Weights of a small CTC image transcriber.
Model: 2.8M parameters, 32-pixel images, arch vit, moe top_k, patch size [4, 4], layers 14, width 128.
Training: muon at rate 0.004, batches of 48.
Data: trained on numbers of one to four digits printed on busy colour backdrops, 73750 training examples, 3.9 epochs.
Rows from block 9, named by matrix and row number. Rows with one number belong to one attention dimension. Each number is 128 + 32 x the weight over its row's rms, rounded and kept within 0 to 255. All counts start at 0. After the name is the row's rms in percent of the matrix's.
# q: attention query, key and value (stacked) (model.blocks.9.attn.qkv.weight, 384x128, the q third), inputs 43-85
# k: attention query, key and value (stacked) (model.blocks.9.attn.qkv.weight, 384x128, the k third), inputs 43-85
q.28 101 [139 183 109 179 119 110 201 144 111 117  99 140  83 122 138 150 128 166 146 141 164 117  84 134 110 101 119  63 138 189 170 122 153  85 115  64 141 158 217 106 140 126 137]
k.28 098 [103 102  71 133 153  56  76 180 136 154 165 121 109 104 188 116 176 107 115 118 124 171  88 178 134 115 110 129 160 155 110 109 103 173 184  82 140 126 135 163 104  99 147]
q.29 099 [126 107 143 188 135 142 173 134 145 169 155 114 129  58 148 129 129 127 131 128 131  92 137 138 104 178 129 134 182 195  75  72 119  74 115 136 168 108 120  98 129 122 172]
k.29 102 [ 94 123 108 177 156  57  81 165 107 109 102  94 121 120 153  82 129  76 147 127 138 107  85 101 112 128 132 146 123 130  95 194 139 126 160 153 176 122 150  84 163 125 165]
q.30 105 [133  81 154 178 120 158  84 157 140 146 123 123 145 126 142 156 134 107 117  88 152  92 149  68 149 166 149 159 142 134  81 147  90 174 175 122 171 171  81 120 134 185  85]
k.30 106 [100 109 111 158 173 164 155 103 114  61 176 172 119 109 140  86 131 149  99 194 158 169 120  70 141 109 105  59 168  52 146 102 146 111 122 131 154 171 125 106 130 109 109]
q.31 103 [141 160 107 153  96 157 129 184 121 103 105  92 114 114  81 124 146 143 121 161 128 114  84 137 146 120 155 121 133 169  98 108 154 101  78  96 105 132 131 109 120 158 160]
k.31 100 [136 123 208 123 116 134 159 186  74 108 182  93  93  75 164 121 117 125 101 127 186 174 209 193 183 146 130 124 120 108 111 164 135  76 133 177  86  95 140 127 181 146 144]
q.32 108 [118 131 131 160 113 105 131 130 116 118 182 142  66 110 119 152  94  90 140 148 119  90 134 155  85 120 110 146 126 164  18 109 147 110 135 158 120  83 170  68 130 197 102]
k.32 103 [193 112 146 157 142 106 103 114  89 191 162 121  76 172  79 155 176 117 150 168  89  93 145  68 111 114 171 120 137 100 158 116 196 143 165 127 120 153 138 104 173 132 115]
q.33 098 [146 150 119  99 110  91 165  87 156 138 107 162 109 154 149 140 124 149 194 173  94 117 179 109 136 113 158 146  93  97 115 111 145 128 176 127 149 148  92 121 121 129 134]
k.33 087 [102 178  75 130 191 117  86 127 114 148  91 143 174 125 128  76 133 198 169 166 114  82 137 106 161 116 113 162  83 118 127  79 176 115  99  94 132 121 182  76 124 147  74]
q.34 090 [133 125  96 123 128 129  81  81  42 174 100 181 104 115 112 130 123  83 132 101 150 113 214 108 185 137 148 102 139 136 142 114 147 140 134 155 118 143 107 137 109 164 106]
k.34 093 [170 129 160  60 119  83 106  76 122 116 160 138 191 134 135  71 163 191 110 165 143 122 188  98 163 154  70 128 101 137 134 166 134 103 147  65 101 166 145  97  94 130 175]
q.35 101 [128 182 156 126 124 126  68 169 161 143 182 120 139 126 143 202  43  96 118  60 120 124 148 139  73 143  60 137 187  70 128 142 170 117 121 176  92 102 165 104 126 165 142]
k.35 103 [120 132 116 190  59 134  91 147 146 130  98 173 122 153 136 148  99  85 134  79  92 175  70 114 137 126 105 115  64 126 144 190 176 150 134 138 161 134 140 116 182  86 166]
q.36 098 [121 128 128 143  98 149 124  81  72 130 141  97 134 178 126 119 126 136 132  89 100 103  75 174  61 122 103 123 133  98 139 100 108 133  95 110 128 162 119 151 100  96 138]
k.36 098 [124  22 167 144 161 153 137 121 129 133 126 155 108 152 124 156 152 133 106 117 145 158 141 182 151 115  95 153  84 170  83  81 142 136 105 107 135 113 102 150 122  87 155]
q.37 103 [180 125 142  93 126 183 128 153 190 134 150 123 127 142 109  77 158 108 160 141 107 196  85 148  87 151 165 104 104 114 141 122  98 157 155 102  70 157 127 104 102 125 110]
k.37 104 [ 64 111 145 100 122  91  94 128 133 122 149 113 110  87 146 128 127  67  97  74 189  81 112 135 115 184 135  94 102  83 117 150 125 105 153 171 125 176 148 171 105 200  95]
q.38 106 [118 111 126 161  81 127  92 119 156 134 102 129  71 167 142 169  77 166 140 141 155 164 108 130 173  84 144 146 139 121 119 128  81 189 132 108 170  93 175 134 165 175 127]
k.38 100 [169 149 135 156  92 162  96 136 124 123 113  65 111 169 157 126 156 119 162  85 161 148 142  95 185  80  88 125 107 137 140 112 117 103 218 201 147 123  53 102 153 128 187]
q.39 110 [ 92 110 175 143  69 151  81  91 145 147 123 143 127 167  84 155 117  73 201 106 109 136  94 129 105 164  95  79  51  68 165  87 136 113 174 116 152 161  80 151 161 167 100]
k.39 109 [ 76 139 117  77 144 117 127  76 123 139 129 131 164 171 101 100 166 133 107 158 158 128 114 124 148 157  93 133 170 151 163  95  88  86  91 172 122 109 199 148 187 133 140]
q.40 100 [124 140 128 104 141 125 133 176 123 161 146 158 123  56 153 145 182 137 120 137 124 134 224 146  99 130 155 102 113 134 141 137 106  94 137 130 147  95 126 118  90 159  89]
k.40 099 [176 120  86  78 143 114 129 141 192 153 142  81 137  84 121 119 105 144 104 128 102  76  92 112  57 131 132 146 135 151 166 134  98 159 140  72 127 177 215 166 151 148  90]
q.41 118 [ 66  94 167  97 132  97 119 144 104  89 146 151 104 175 168 175 104 114 107 104 147 185 127  72 169 109 161  57 112 125  81  86 103 154 146 131 113  95 108 156 157 148 128]
k.41 118 [100 117 128 130  22 107  85 150 106 131 117 208 170 189 105 108  95 121 101 220 156 110 153  70 154 102 104 170 162 107 160  56 126 102 150 142 112 201  99 115 156 155 140]
q.42 099 [149 161 128 102 103 139 113 151 125 126 142 113 128 121 108 131 114 103  74 137 133 165 201  97 120 142 133 146 140 104 128 156 100 158 107  98 114  87 144  88 147 159 199]
k.42 104 [159 166 141 177 149  94 136  87 159 192 159 139 102 159 179 177 113 168 148  91  79 101 112 138 108 154 120 116 106 130 132 142 154  88 171  41 137 128 100  72 121 146  82]
q.43 090 [192 135  85 110 109 140 147 137 151 145 147 155 124  78 152 154 144  75 114  70 172 122 150 107 104 154 169 129 133 177 154 106 106 129  96 165 113 163 162 114 103 180 136]
k.43 091 [148 125 156 102  80 136 141 167  95  77 137 105  85  64  87 135 169 114  46  92 155 127 214 100 181 117 140 142 120 108 113 179 154 107 145 176 141 127 115  54 144  86 139]
q.44 104 [143 191  93 143 172  63 120 223  99 121 121 149 165 163 106 113 156 137 121  87 130  65 140 142 151 174 157 120  99 123 162 100 138 175 156 102 123 186  92 134 154  93 108]
k.44 104 [136  89 127 128 135 112 136  93 133 144  95 200 179  53  80 105  71 165 113 132 167 144 148 112 166 110 127 127 105 185 140  93 128  94 140 128 139 124 178 106 156  69 153]
q.45 100 [112  92 139  63 120 158 111 156 125  68 112 107 112 226 133 162 150 174 127 140 147  63 130 135 183 144 113 127 135 134  80 106 119 159 128 130  96 141  98 165 128 156 126]
k.45 104 [ 60 150 139 136 153 126 144 132  95  97 137 141 149 185 158  98 138 184 120 148 135 173 164 106 127 109 110 122 145 188  92  93 178  81 157 128 151 127 126 150 127 129 166]
q.46 105 [107 150 131 144 133 103 182 160 138  68  85 104  83 124 147 128 137 102 144  96 163 202 174 153 101 156 118 102 117 127  98 153  80 145 151  51 126 160 128 158 139 154  94]
k.46 102 [182 143  66 120 126 109  70 132 147 128  79 119 102 116 125 124  95 148 130 154 165 137 112 102 142 192 115 138 190 122 117 131 143  70 203 139 191 126 134 137 206 145  63]
q.47 091 [121 136 117 159 135 127  87 125 105 159 182 144  87 104 147 138 113 151 155 151 124 136 130  83 149 164 111  94 113 139 135 158 102  57 133 151 118 219 178 128 124 162 103]
k.47 096 [172 141 103 124 120 121 108 100 213 164 136 112 133 130 140  79  72  87 148 138 118  81 116  98 122 132  86 162 127 145 110  68 105 142  98 143 178 144 135 150 155  92 183]
q.48 104 [ 95 156 160  91  82 126  91 172 115 139 147 190 173 135 156 109 156 112 142 137 139 143 128 145 122 112 167 106  89 128 110  88 123 124 163 186 101 110 184 129  94 140 147]
k.48 107 [164 107 166 111  76  84 118 121 131 144 120  91 105 155 159 139  99 101  84 136 110 118 153 114 135  82  85 178  85  46 128 105 154 120 107 113 139  96 132 147  59 158 184]
q.49 102 [125 121  97 110 125 105 207 137 118 165 182  78 114 168 174 123  77  76 163 129 100 135 149 110  84 120 155 185  97 105 147 193 167 119  79  67 106 121  69 140 146 137 162]
k.49 107 [156 131 109 163 223 133 130 124  84 136 136 165  91 123 135 134  93  99 157 117  86 138 153  89 118  79 126 102 211 156 136 100 159  95 114  81 126 115 174 122 130  98 123]
q.50 096 [127 150 151 117 141 160 109 102 125 210 180 103  88 162 129 147 197 135 166 164 121  71 138 141  96 135 123 136 147  91  71 104 146  84 127 169 107 157 102 128  82 128 150]
k.50 107 [151  72 137 129 193 125 124 135 145 140  98 161  49 113 118 146 135  86 131 195 119 140 163 126 154  48 111 159  91 138 165 138 195 104 107 123  99 171 109 121 135 126 181]
q.51 106 [100 143 113 140 148 129 147 108  85  52 137  92 111 157 135 169 129 131 106 117  98  66 159 151 103 179 144 105  98 107 132 177 174  98 145 123 127  86 177 163 152  99  88]
k.51 103 [161 112 123 146 110 101  50 125 129 157 107 100 209 106 128  97  88 147 129 183 123 152 125 124 109  87 132 133  94 181 113 119 161 129 135 134 165  86 138 179 124 170  96]
q.52 091 [112 109 122 132 128 121  92 139 146 152  81  84 190 106 150 114  62 158 116 122 102 124 107 139 119 153 108  60  96  93 120 168 114 123 192 137 156 127 182 147 139 150  88]
k.52 087 [ 89 144 111 159  98 127 131 161 185 143  66 104 171 150  61 122 160  94  79 123 138 126  65  80  91 141  84 163 129 103 156 166 119 161 148 144 172 129 121 160 121 147  97]
q.53 094 [137 120 135 133  94 100  83 119 115  91 143 145 203  76 164 155  86 170 117 128 122 169  91 143  82 117 140 114 161 111 122 175  99 192 120 159 149  51 138 218 190 135 117]
k.53 099 [ 97  96 167  82  70 153 100 137 111  80  93  88 142 161 119 186 123 165 123  90 128  99 134 167 141 115 133 127 100 177 175 122 101 118 137 191 192 115 121 129 138 117 191]
q.54 100 [101 112 154 142 128 154 162 165 121 162 137 107 130 133 143 156  78 118 120 114 116  90 105 143 100 114 172  98 129 174 103 136  68  57  54 162 166 155 121  97 128 107 154]
k.54 102 [122 103 100 121 125 138 119 106 163 166 179  92  80  89  73 207  63 106 108  82 133 144 118 160 116 172 149 164 172 119 135 125  88 135  83 152  99 106 116 158 127 156  78]
q.55 099 [171  81 107 127 160 114  76 129 102 151 122 136  76 159  97  86 131 110 146 208  94 151 122 124 166 101  40 128  94 154 123 107 165 117 157 146  97 102 102 110 112 130 143]
k.55 097 [118 118  98  80 111 121 176 128 185 162 183 139 155 167 143  64 225 140 167 161 151 131 130 118  88 137  90 130 115 125  89  85 109 129 119  88 157  89 105  99 158 141 191]
q.56 111 [105 134  98 132 162 137 118 138 143  73 137 173  93  94 113 130 110 137 122 105  95 140  88 168  92 131 137 125 150  60  96 173 111  81 106 127 140 132 131 108  98  81 161]
k.56 105 [123 161 129 151 127 161 150 167 143 116  81 182 185  57 105 138  56  77  91 129 188 182 123 119 114 126 177 171  97 115 179 122 116 143 134 146 130  95 120 141  88 152 149]
q.57 095 [147 185 118 146  89 170 125 129 166 166 145 110  45 130 174  92 121  98 141 137  56 135 157 136 150  96 137 151 121 132  71 114 119 125 116 138 189 104 135  85 138 135 151]
k.57 094 [114 135 142 138 204 111 103 192 205 140 153 118 157 128 173 130 123  79 175 116 115 119 124 105  71 120 109 145 124  73  70 143 107 114 146 117 173 112 165  91 161 124  91]
q.58 115 [ 83 179  99 135 154  72  94 105 129 147 151 149 136 147 117  93 123  94 153 148 167 138 163 136 168 134 125 146 117 118 104 130 136  94 122 132 198 170 115 102 117 128  96]
k.58 116 [ 73 105  99 160 155 100 125 162 153 173 143 125 127 149 170 131 141  77 163 170 102 121  97 123 186 104 148 155 178 105  68 113 187  85 129  76  73  95 135 123 111 121 162]
q.59 112 [186 111  94 119 119 130 121 134 115  76 142 121 149 155 138 134 129 114  85  87 166  57 132  45 107 180  98 188 161  92 134 154 138 132  67 160 137 140 143 111 128 155 122]
k.59 113 [137 159  95 168 145 107  36 123 163  50  76 188 109 118 113  93 164 105 100 113 115 127  95 142 126 105 126 135 106 129 136 132 149 137 147 110 158  97 123 153 101  86 125]
q.60 108 [174 176 114  75 106 142 151 106 136 189 153  91 157 157 131  77 164 137 158 152  71 112 140 117 137 177 109  86 111  72 169 197 104 125 145  65  66 141 136 195 121 128 130]
k.60 103 [ 65 148 158 177 157 131 195  92 154  75  93 148 142 142 140 102 134 151 121 103 144  90  99 122 127 124 112 189 150 189 137 156  91  96 136  80 159 107 138 179 109  82 122]
q.61 098 [134 141  78 140 197 162 163 101 144 143 128  57 171 168 109  78 122 152 134 184  92 112 103 148  91 150 142 111 120 107 125 175 104 154 126 151 120 128 122  93 144 120 104]
k.61 092 [104 151 125 178 178 123 141 124 132 138 148 106  95  64  99 139 188  57 130 132 170  94 130 153 139 130 159 121 141 143 158 108  93  92 180  99 154 133 131 113  75 174 109]
q.62 109 [104 137 128  87 121 107  95 113 150 118 100 185 123 206  99 197 113 100 137 129 170 125 147 116  93 143 200 115  99  92 147 108 148  74 142  76 141 140 100 124  72 125 130]
k.62 108 [ 92 135  96 126 185  98  99 145 115  91 155 102 152 120 136  93  98 131  91 169 153 132 189 134 172  73 167 131 166 155 179  75  88  62 114  90 160  55 132 191 117 131 149]